{"image_size": 64, "norm": "layernorm", "norm_position": "pre", "hidden_act": "gelu", "fused_qkv": true, "widths": [96, 192, 384], "adamw_lr_other_params": 0.0011, "max_grad_norm": 1.0, "gradient_noise": 0.3, "batch_size": 256}
Rows from block 5, named by matrix and row number. Each number is 128 + 32 x the weight over its row's rms, rounded and kept within 0 to 255. All counts start at 0. Numbers have three digits each. After the name is the row's rms in percent of the matrix's.
# fc1: squeeze-excite reduce (model.blocks.5.se.fc1.weight, 48x768), inputs 0-191
fc1.0 102:133165132131109199132098151072171138165111169098125124106119085105120168099137130112121126109125133166152120174190163165181103131147141144100152165159123164165168135097056133120112094105089136095146185068067162153119123150155102155161100115123115124116110146172107143076133148120197154121139049153104128126118114118161112137153153154125105206054141068177087149115107095139144109063091135155151077105071155151147122157123105098056150086119138098146141125185128180156107106078138143117128108108124125129137113158143045094114135178114170137066151182096164115133123112109126168140
fc1.1 103:178132137122119061079114096203097098060082116123140147092139139165127087188131119123119193171118095089118128147128085156076131045126135191180144117152122154057160140139133125136143131142111114193103050133115157135127163100136231166110150159159104064124099075127137160128134122157148111156177118218097154147104131157168134124190119111091095189228098197106123140108077118087120108062185087108080155140144141133145151115119066096090160096088119128140132095133090157118136167107088151143099131097128197134103120146122066173091140092136163118106150199119127125115129162057169129149
fc1.2 099:141118086207118152126142163075132135127134124143130175085132136129086125110143140131184144097180143132085133084129106122112121119145139111039131115141150101136117138058055167087060138114112121156122130098165120143142143133139155212128141155183088144185096111091123158130170140140144168093073134104089114075119118132041093138167182175105160160114161139167145146130126161064183136056119202177130108089182122109167127093143132158132099118134151162179118088151155145117093165106132086158140083198135127141134143108079139128115149107060104114109118077153124130188126141103099152146
fc1.3 097:093144077141104160133138087105173153134153198136123134108119130139104174160139152141137143109114094169129114075090154176137122135122075170103135126120213131152094120125123084063127124157126110136104153151146135116110101140128138113072131096185171075106083144115196069119114100194096105105131183143135124100164133076147106159094133128118147193131123144141121186080120141154086187122138144100118111084166157102112137093133135163137144114166101134160113176067137135208134127149063124066133143132188139098096128090040129141127128144042107107120137162077125075116190128172159132186
fc1.4 102:127207146155124132079097126170135113122078169111094082129123120069124134124158097135148097117149152122152149164146180113130117110107141034119146103091140121169136124113173104134120138130241158119142102132130087138124128091095168167139109122093118090157123094060184079132154116141166162112132151115149170095140140107110099140123123104096092172134145125071164054134158135095119124141127130150155092125144143128121160167138156179144097102173123100098072076114165137099129139154128168134113167126057110099137099105128124171095146098096125134089103177070148121111138229132136104100
fc1.5 102:138152105155114149158149128099161101103197140129173130135166156166143089118095087121161163129132111153078088116109085125199074084130083154142104080178153116149182127196106176127131155096098115129112144101140190159140186078154141178134133103122121081111177101068127140106081120112160146085108157119182118139159152161133106092136142207104034116125182121163141100173103125146136120142108133144122144165081148128142151129134134118103149135157147089148090099108173141082090150132156148157182148173115188151163162146128064154147098115071151128182120105134130137138137121127177157143
fc1.6 105:123113159119166142193116159121117117146161090066155111124178109114166151130071153189080130146120120142092167127122143082172199139078074144141143133158149103189170109091107140119146125130126096076115106108117168140104180080148105151122140145131072111156110145149076151120097129203101122108147090151191147155161116139089129125111113078151085172123102125104141170133125106085113161138196164151204142115173145147146157103153131145147134128111140164113109137122156139077088138156102115130124182149192167116142063152170046086092189150177099164139063122209178163183182069135138090113
fc1.7 098:171106207091120140112176135077065190091119161121137044197091136109207181104148161106086099133133108110139100122107099193115163128134128069110086159083173141129139149135119155195151088120145164149131109149173174153119105092124132132114104149105148135182219104172121094126097127103151083118163140119164118124104057070084119137133152065110120174102165151155116124100098156186112114162146093130118107143091101101079145076180152141108048139100166106138160054100115073099098109115120146178086079149191154102083166112155155167083106087138146130091155129095203070093121124110130120120
fc1.8 101:142146106065106134060094170131183159184100112083095089146133058142070115157147137121184154085091087130108141132130156176118140174135121140183068063157090135203191099141077139127156135105146093094127104188135159147140097130150127112073184165068113161140099138054136186139134141163118159054133147123125145120128102090099143133099097115133107134104124111135076152102121117144150180135145136147126112088148140093075119162145132141130122097081142155136186051074169095115054123128180154113118157155098181118104135079137157151092124173135175122142148155113190112145188112092153028140
fc1.9 098:094153127113094187093084157083177158195134098061061121072137129093126164131142106155176158085218117097160138059159123123161131134063125092162117172130117102093098180101132152115111140101141130142086148126118108149162080060085128133210198142157135100184145114117065116205154170188086128140147111123149148110115157117117105121147080084106126120127071136129154112116144138129160138115115140117124131124140161153115046131163126102146102119132135132089101128105151126117075132186119087159090063152082093115110114148117136109098131103082144144107136088170123176141153063093128161140
fc1.10 107:108105130126101107132116089167087113140090146130115113102172068160139171111169134093163116187112129070156151094107164132151107134121138155142128148109090108132140191123084139107141175167121085136100127150109096102147132189131125131103105098151115197177119109147142199081086207087130121165093124096102127130116125139094179127137190103154127172216118200189078172162159144097106117134178111139099126112129147094146153093154118169130046148174152171103142077087135105063177121181163091063099125167112080106134166126088157102174098113181107134157154175122113147060135114054144093132
fc1.11 097:105122091130173119139032196120055063158185211109111184101186127150135108171147187186146081089112171114124089175176112133122153164082082106072142116140153219120118133084138118116142087084113071124094142131123082150106111178111033094142133163094145072131107138136101124106122112153144146099161162137143076152126153119127174104168134138120086147101096193143081154090159096153125101136100080117151165112078155173172115142168082138146136103163134129106126099121134119113157160131097141138131096134125150128131070110198118148115133094065117095173074140094151122157137118132114083133
fc1.12 097:183171093100123150144091121091132166143082072186100115124176055125124086122102150135081155117161118156120103124101104147108112123136123159111099126122104123175125129124123112168120179092086144154116173100139162120141124177178204076161130117058091101101112157142151127123077072143098179118153065157177108138149111124106106033165141196094117102148040161137146158117126113141103075086119214118113154099137131142099118159100141085097176117119105068149086143152127201064111153200119143114123132141138105123151092091096157177065141104116085161148057131088190107077100097169098119168
fc1.13 094:075102138151140134162114107142151104151079103087125154088139067091125090141153179108130078148193110187128097135081086165146097145162127159125164116113109194074123075033133117149087128134118089099167108191182129178139064122108111120145104087127166120143085157089106123062133140122151165176097130166109063177131124182144133121183110118151140088141126072125111141141108110152074072133125097119107144158099147118140144117091102183155145094152115151126115169126138203108129153125110109102084175163169103155172076146142139080105118143102077092087130089117138101096161136095109134120
fc1.14 102:185142086159107137132095144093129124068082115137134079138125116123156118138154120144126152105123134096135181150179135167101160046063172123180161211135126108046166151072113126094127177106178138160177102233183121153162163181082138151124158101116139086131147075179119140064142118142125148102113147058152122145131184103137093121132128077143096156158176155157131129189129139126097145128094159149147096169172161173125155112135121144148093112133139087101197090134128119149106116103072139140143122163121128188117134126171161151095139046175133193129122147105152146132151182142127163138
fc1.15 099:143128059122113166089094063156123137175093103171072150106135109143152120105113110163098096094152111182136128095128107152123107146176125136122072079138115083102142174091065126122130143145133163116110189152129076144150125130106127089131118051142091078159207190078136114090156071140113145094117152129113106133130128122078147076106144126125105124147125123128179141122122145150109116150090151150107125114073175184113104112131102108140161133139208070140154179079155135134153132105102127148171112088110109157131123112148160112173175140091118107143149169098088114105121118142130128112
fc1.16 097:105105085119178112156110140151144165112155115113095102099128067090080125156059126149131096141110059114129137160150134172144227104065089141116139136069107074134142190132096092101065142120096177209153077207142161158131094125091144128064117155175077102138074135084124160105142119155151073103108117120131125096129147112134112110095144104133166178143157157175097146116136191178140139078116090117133151169143091106137105127115149071112126119101174124129103135176156046139070123153139148075112112123111140083115141136092104087111138115147132172122181169109136125128181129059153077159
fc1.17 100:079144126111142137105152140111160107131115138133129174156121100112110078111111156118186153135161078133094113168142076143150165098165155145138130120150084082185116171145107113153143127086130144193132126116098127130151125078130124063132112158150173126116146115088090123104113172156129162165118119122148179132095191082118139191145150172197160090158169106128099136163161135146141175138144076109173094126118127178151085095176132128126113130107109082121129142146175087157134117126134161143071082133112109104114098134147180134143109182133133107078120090141121151091090144127146131134
fc1.18 103:159145145095145190134043153175134133146071140122142144080103104141101169174116074174153087095122212100182141100139147126168104128078165166075147121162139104141138141096091131110204128147092126180105112081133158106110088112104142054106143116069158084102138156116131142101089105146154149138179128053129151082173103066163182093110098179200119149114155109156094133155193145193155099150131120155118109133106104079135125133174132127133130124138129124093117140124097127154150191106109110112113142144148091140106209138094090103149080039174140116096100087123114131140129162193140106158
fc1.19 101:135137131086163161112105183143057154142159160161084138115163178139128098044130163134095165062142137153116106169054135081116094136112086089136124138163109082093118110093106101116103118116166160141112186111083143181126130104102090135144076123098159050137172124126166177132145123099123135159092106179132094196129110148133142158235105155107110126166154125120135124141138148156187187096104178114110119109104126095163106125135135113130070063132094144169138145106085112125124138127099088177123165182104158141141120166138124143150135108130145185175157159106098134138121139179150130118
fc1.20 097:153109125153177081131102109165103161134104109168157103077093157076130169084090192146103127126074134101128110163130165105108123107141147155157186139058171108181118172103075130103117162146109139024125102107132072135133133061099144137148060108132115174132187159104187165150083124164120139179095149105154165123111063167218136136114112148112045118116104090093040075139090147124139117086106097045090187091113037137109109137123082186149087152122157093099088091108091107196133090117143180121111120142126147160084127061145159145119161112132151116104100123148120161143104114126171112153
fc1.21 096:181126084125039076111108074181104145134099134152142102092188055089152085118110106147073104092104174118131141117105139160115093109120158075107104157118128102153060104124138086132161139128132154184183191117202119179169161131122117098133162137142122121176095178206083146101101163064117109106123077100100163154104106163152138175105145142150106113107182112119140130144175123116138097191106121108112117084134114150127163079092130110115180137160128089153156109182077158153069159143109139115127123128154171141107148154158140083138183127091120140158122118116052129164164135204223130157
fc1.22 103:123181127148055157191124173112169131161133106134131106073133167062187188101168149158139134135089126126087108103115089186123170096131095165166100136124133143131106145071108134167088105122103148120177100118150069109119080138167155195123131107118124170091159176065163127084151111179165127129156101141172120154113168117152178107099145146108144122138091172136143118087178081099121096131132148121133082081126145135132120149069193129130074097173082154118129099047129104146149121179074116156188161112108133138190110199137139152096124107169120133116154147170056085108098090155100111097
fc1.23 100:128077170098130121148097069057113127127162134131133121156164081174175121183174106088119130111168132168106154099139110173135081133136156124124112166193132166153151097155108119134144158137091140109149104041143097143102104153145095147131077055105127135166152125106187147163157091165135095140053155103086119084120143145143160058133111127161113127087167140180095156126095166167104148109071190112198101120101163167140094116193138133098063136155119155176130181051107121098132204155118136132137076121128135136166167104085141124149115207151133127136143092121112160136150174131076135117
fc1.24 093:140116135143126173202161119116130128117116163181082058139150122085144131185151125152104131093107102109168159145085140141107152132164115177125080186120116119129116110167138110130144089106132196050158187126140160169118064140093092091114149097151124159163117149108136012107198126114089131105141092146141077111166074136130122103201117052101147131131152139071125113145123125156104134129055116069126095151081115163169082101071088111156125140145144066122135169174119097128140142149118179131075054124118155126155110136138123062140143150109129134105122056120078099167108150132133168187
fc1.25 102:121155141167110140144130166099190130111115088158150123140079170098080130201147139072177164078161180139161147150094117110154139151146171170154151146162167155122112172096127119133084161073189139147144139116165100067113097176200123126071162137107107087135084106119159119094203189161153097104119147084132136087126090096134099120129137146131092111091142116058165107160142160181131181141161108162093187144182094098105136154186178096187076126131083145121103113155106153117115083093135096125088179121138164148081158169122166142128122162153083065147144172154180074161166095161195081164
fc1.26 097:186139126118111113142114145151149082191100113086149136107121066164117155113108130156116230109102183089143101191186112132140094162114132152098076098115118122141138083160095126123126137113101083150072104149134097128094143148128099057084138168128106124163111161147113095071097127075105136101154132101127120121129173150153149116098106128138184139107111066181105110080078136103130131124137111109140074120155116084205118152127194109109123152126134147149150115139113108138098121138150090142108085175098109157074072099114097104170117080066106087104107128157092115139143075102110086164
fc1.27 101:108111135201103156091039174142128136133138166147157074143163076134188102146131047105103141126116176136117114104067112157161104191109101165120085166111077155135093171164082155167060134083111108115153159115156120131165200179127151115123115152109122144112161151146143091122143078194109124115145142078126131129049146158119126190100155182121140143118072163088162125137122109118117120119134161126064127150091145172148114102078082158109129091113087133109136150046174145119165196167142162124138096141130143113090075163094123092132140146111194130138195142156090137190087100162108128118
fc1.28 099:133063149118191085075150074131130106121170181167139170093157133111197162129118082161134167059147147105197120109134141145168132138071097118163072112108155085125059176145094116058053105178169130084173095108142109092089128155130102168157158085128101151132102145105106159112152167132154110135127149129118149143157083151139155061146112095086171118042102181142117069137100146140040141130117108109092120143110125136167157158165142137140181135149140145114184137147157106129111144185153180072147122108117097149101110129111145118135102115133112153153109105144121079122062094157167141126
fc1.29 099:122125105177110176089133092161048086137142109166124097160158105075163146112157087152122138156124120156119104064167058116089098109103150129095166185119062147124146131099083165123177119096073133178121103111128124128102142158173175134087143104129102108076148100086060112123073114127130128085125137194089084081103124133106140133153136170124055117121103141072137087098122159150115140065108124129168107123157125130164154101090153126147132119132065139110125110127133085154115174141084180078108187092057149151092079131121145140137102175153108163136142107128121099144139109068154154118
fc1.30 098:193124151135128166078161158154164133110063084157103098152158079104220114132130141138141122148100143141082153113121140129141061077138117158111081136083136085112073117034110088143094189091106160098147118147131128161068083123138096165155074153119102152152076175147076091165160084143130134092126111120126162111137090143105128077111179089194102138156165172175081152081111122164060143182098203153166076096175135149181173125158161100097104086096119079104147156161156101110082168163121147085126156124139142102156108091111098187144110129107127139134123135128126080117124137138111168090
fc1.31 101:103101115146145197087135115152103147075072091093171120121122139078123137129163117167126059135138133133115111162059151067152122101111104147098057123084090119146071091153139161118140116096164075131123117146081127103055119087206173162082187175100119148136115139078133120108091196100114109127150081162178110152102063110126104142110066225139159111088050101065097078109111100149112144110136130166123165144110155147100160125120117160181141144148129135140126157123118173159057125158126170113149132138116074207122123125120140138168105095085125099148129106093097128144147143126121128194
fc1.32 103:148146090086100161104145157098127152087089114137081143122122087149146069141089125140063152151096098136117164135100144124213142100118151094125140147167196107176190121080128045165086123161123121118112121147164115166154154108082144141164117169119112085192123133110113100135141165082161079125119129122099178126144150098153159156119161132118194142145084140139135088090051118095187121172123137140120164098138171163129174102129102155125124083114166197103139069097100127136121120149115084113172117209149195099122171090099148114150126100165169118144127091031100076080153091138083130161
fc1.33 103:198114157188151129150108149122130160135156169169169064111106139115130107099125045132127146154072171127094122151085125151110132059161137177120140111130141128128096137136137113158099158153119104108097169091111117074194185127176100160159127107119190146117090190188110159159101126124109149144165099092133128168106146152158139121098148129102035138142116167094096123093102118061114150119133099140087032109156115095123113084178131137146118168121132154156095093122093155044114091107115133150119155178097151108080091089154140128141181112161137113112159126167174102180128123143167117131
fc1.34 099:106114145115144147145123083136161077140207134078111154099193140124124074121151062099060110107130113087163110107110147164174072159135083134139141125068117131094110173134151097140129122107177109149109123134106150101127115151133113147155102095138131086138103117091130135092115096158067160109131073133142132150092102114064119108136048089145224144182191159160134119092168126092187126168131200113119168142161120108128093151106116135142126122136114112112160097126187150172182095155122183089096133140122166078165131144140155127125179106145136127141094085139087189139122148177121095159
fc1.35 106:050132090159088169140121208120121092181058167123150208144142188149145115142125089092094210104123161164167084221212114173106169142162073102082138146115106129102112085149128141119084175135130155049098149102145161099140165152095161123092095127150153086092116151144133129140128108151119121117141157165109143160139147143173117164124168083084125145096184116111104121118108112140122095127098116113183122160181098146072079112145178139135144166119130123090185094096124111135149171186078158153152153179136150081117174159139146114146082130093141108107127157140099145073092155172178096182
fc1.36 099:134130177125174230125104156125157071096111166149150101142151180154127134070129168119139165102130101127124123073100122119152144199132130123129124121077171172136112209118127150152172150107190126145134122157129083110128212169140091128154172118056145107146161142138051088131165119132146171076130118110122190088151156117131162101125032154158151159134053087121157099159137110124108122169161121157153131166111146174106100123080130140141113148168131077177132176099150140120120165146135064124178088108042130115086137107121161181152109126182124166126094174082102158150106155185067172132
fc1.37 105:138113159177102137099132099160126093086139203124133153070102145130177086185124097202124131174166084140114163121110093144142104091122068191138117153128160179078187101116107093145142137129080132149113080145184105071130128125134139067125095122107109154111157124165121099089124119164156101128106131165153187109132129114147176136144135188205147132136120132123136141152140142112146173156117120128088133125157143095116115138084143164088185188094114116115169085135191079147134103188096139160131125101087119142089149093141072117087147126081181127079122064116189105050112197053131116087
fc1.38 094:111151135159162172142101180125114091155171133141107181131105129069089083120176164117091146093082141152139209119129157155171122134104130176128150135121103141111068090090124091111181151092100126168106187137173081073170162164163117087125145112135148108114119149148092135064113129113121158104149132127169131148116113122127129107073203123141144173081033162098112097109129116150154166136105094073139153140145127109148151144083132159152103031104113133102075097111123132171104118203169138111130140071137082140150123090064148099171076131155101144117143067190131101170139179150128145135
fc1.39 101:109145132105137148116128146128118110112140086053079069160118140141129140121110086165110098134176158063149160120217150116101179085169135166099083150097081127152076160123062151185128130140078116095094114107179056140168120100136116158107152093161132127119143113140108111113104139076112159150119152111140146123128186147135150070101107132147156085117142133104088151135082073102124122120146087115094132070122103123126154168095121093126089139082142203119131117120145075116125104161110111106142054095133119075158171124137162136116158086045185139129081112086096101126114146131118137073
fc1.40 098:165113171117201033092089135137103124121155164143129077079116180116125188164131070116137118097138108145108126180147104214118139107145117088133120136142118114159134073100152141105083129118109169160069157126138101137108109072106128083103131129173053154154109158255176186125062128170087157152076077101159106151085133098185189095144116107110102115120109114134125189071161119114078159141123122145149100141086143205090127140135141173028218226063129104127128145089169104149173135124143177138155178124077140126145173077141159127093122133119095146129058121105149079149146158112118167145
fc1.41 100:174120158116071101116205176108125182156152105194155188112101122086128101183136141122162091146190115175161117117154173158157118118162162168136174123187120141127049114099186133081143134194110154089130165112153103157138156123196121114148146137154147117107147150131176079145127094137138116093156120174162137121073155142116101146202121168110143150072115108155138160115140138074132095067161135189148119130087113174119216190131095099066148144084075129103121110146122127097151141140121082115165117117124128133113100155126143135153138171130165136115185136140177127140202067120092111097
fc1.42 095:111090126102150119112121130098121142131093130170121119125079140104110144157106104083132155142120114155101125120075111148082115103114173116129042093083140110119117144112107115165187120108150150142118162100108089066137142151113112044143080097154094112166131115065113076160109095103134109183197099137097190138166085119151086131110101143147128117062119136112195153117137101146148102054152153093206130153096131140168080119089120088121133099186123167157078112118089132089129104113086167123113189086182163140086125131162112123075093141096083109067123045162089149156130122059162130130
fc1.43 103:121154097133158175178102109161090169131117198086110076108167092148156122149174145105108177224134114105132102140209189189147176112125117149175124101100168170144135170116060103178124179134145128112115080115161144140105131119094112087147118134139114144137145099133089135111144211141074117142165124153166174138111137110147048114103118193171110161128162107157102155101061128148142132126100117182175124099137069161183108187085168082164143094089193127146136142071106141125145174177107113122121091105137119172139079114094136112098104135107125121100160110119118086142123100147119113112
fc1.44 097:124148197146132147131098127161081156156133087163113141135137133141156095149138175162103142084124154163119147167136125128185150179150107139074156121127090134106134135160101047139165098117069101135203094129095065079181103076114102104108118089112078111177158101161057124124135135102147111138068164121152143164137171143136106146127098130123153090109125135117112140037114157122097169137117144108067124168152084096161152156184129169154083114146078137172139167153114167112097158058048103151094171134138103127187121129121093096149146139151122159114099080077119184145129121116087090171
fc1.45 104:103103102143112126171167121141093113176126192153196110096138107054184111117138144151117120110146072122155154124087150113117123188112136103193121171088157144128114097075148096117119072072124107097120133155116131162148162098157103071062130120152068145125173053159100154151062077098117126145138167133141139145130111176103169099135066137103092126146161139176107154164100152165128131141114091163109129172094109148099155179143097077135141112143133087140098139098129122092108166140183158150115172124155113101099095093117116133121163120134153124106105098119170114093079090127104175182
fc1.46 097:143159183074120140122126137168155134092043186141109125178211089110158166128104134159129143201172086141119107162076101136149086081099162143156114092126107073107110129137114155102115149170123122112138164119133177098128136173099144167105190104127163107162126065158125124082130175132085158099122125145168077152122049134100121132126159136119100128140191149085097108140168101133170150114109108117201110209141157107082168145137127131175131097131097092130113148134096186141185152177132122167134112124170161100095210091168147087164182096133111169140138133153111120140095130133063155138
fc1.47 100:075138145143149124145131126108172154095162095134105140113131159158172160061134153101105118113155083155110089172077131098150130092176102135126146124140126161164142151112169161096136069124088184185085128143175138095138184091085153134100093097129141149145095086142118172163165100158168092155171166108103174076129105042095164152102108105203092129161126156130103121157188169114102113144157106147118112138093060154186090148139094128164079118118169096090164099131061127117149107169145098143099126074164125171155136112106136102131209165103148080108164103119135065139119167138105133130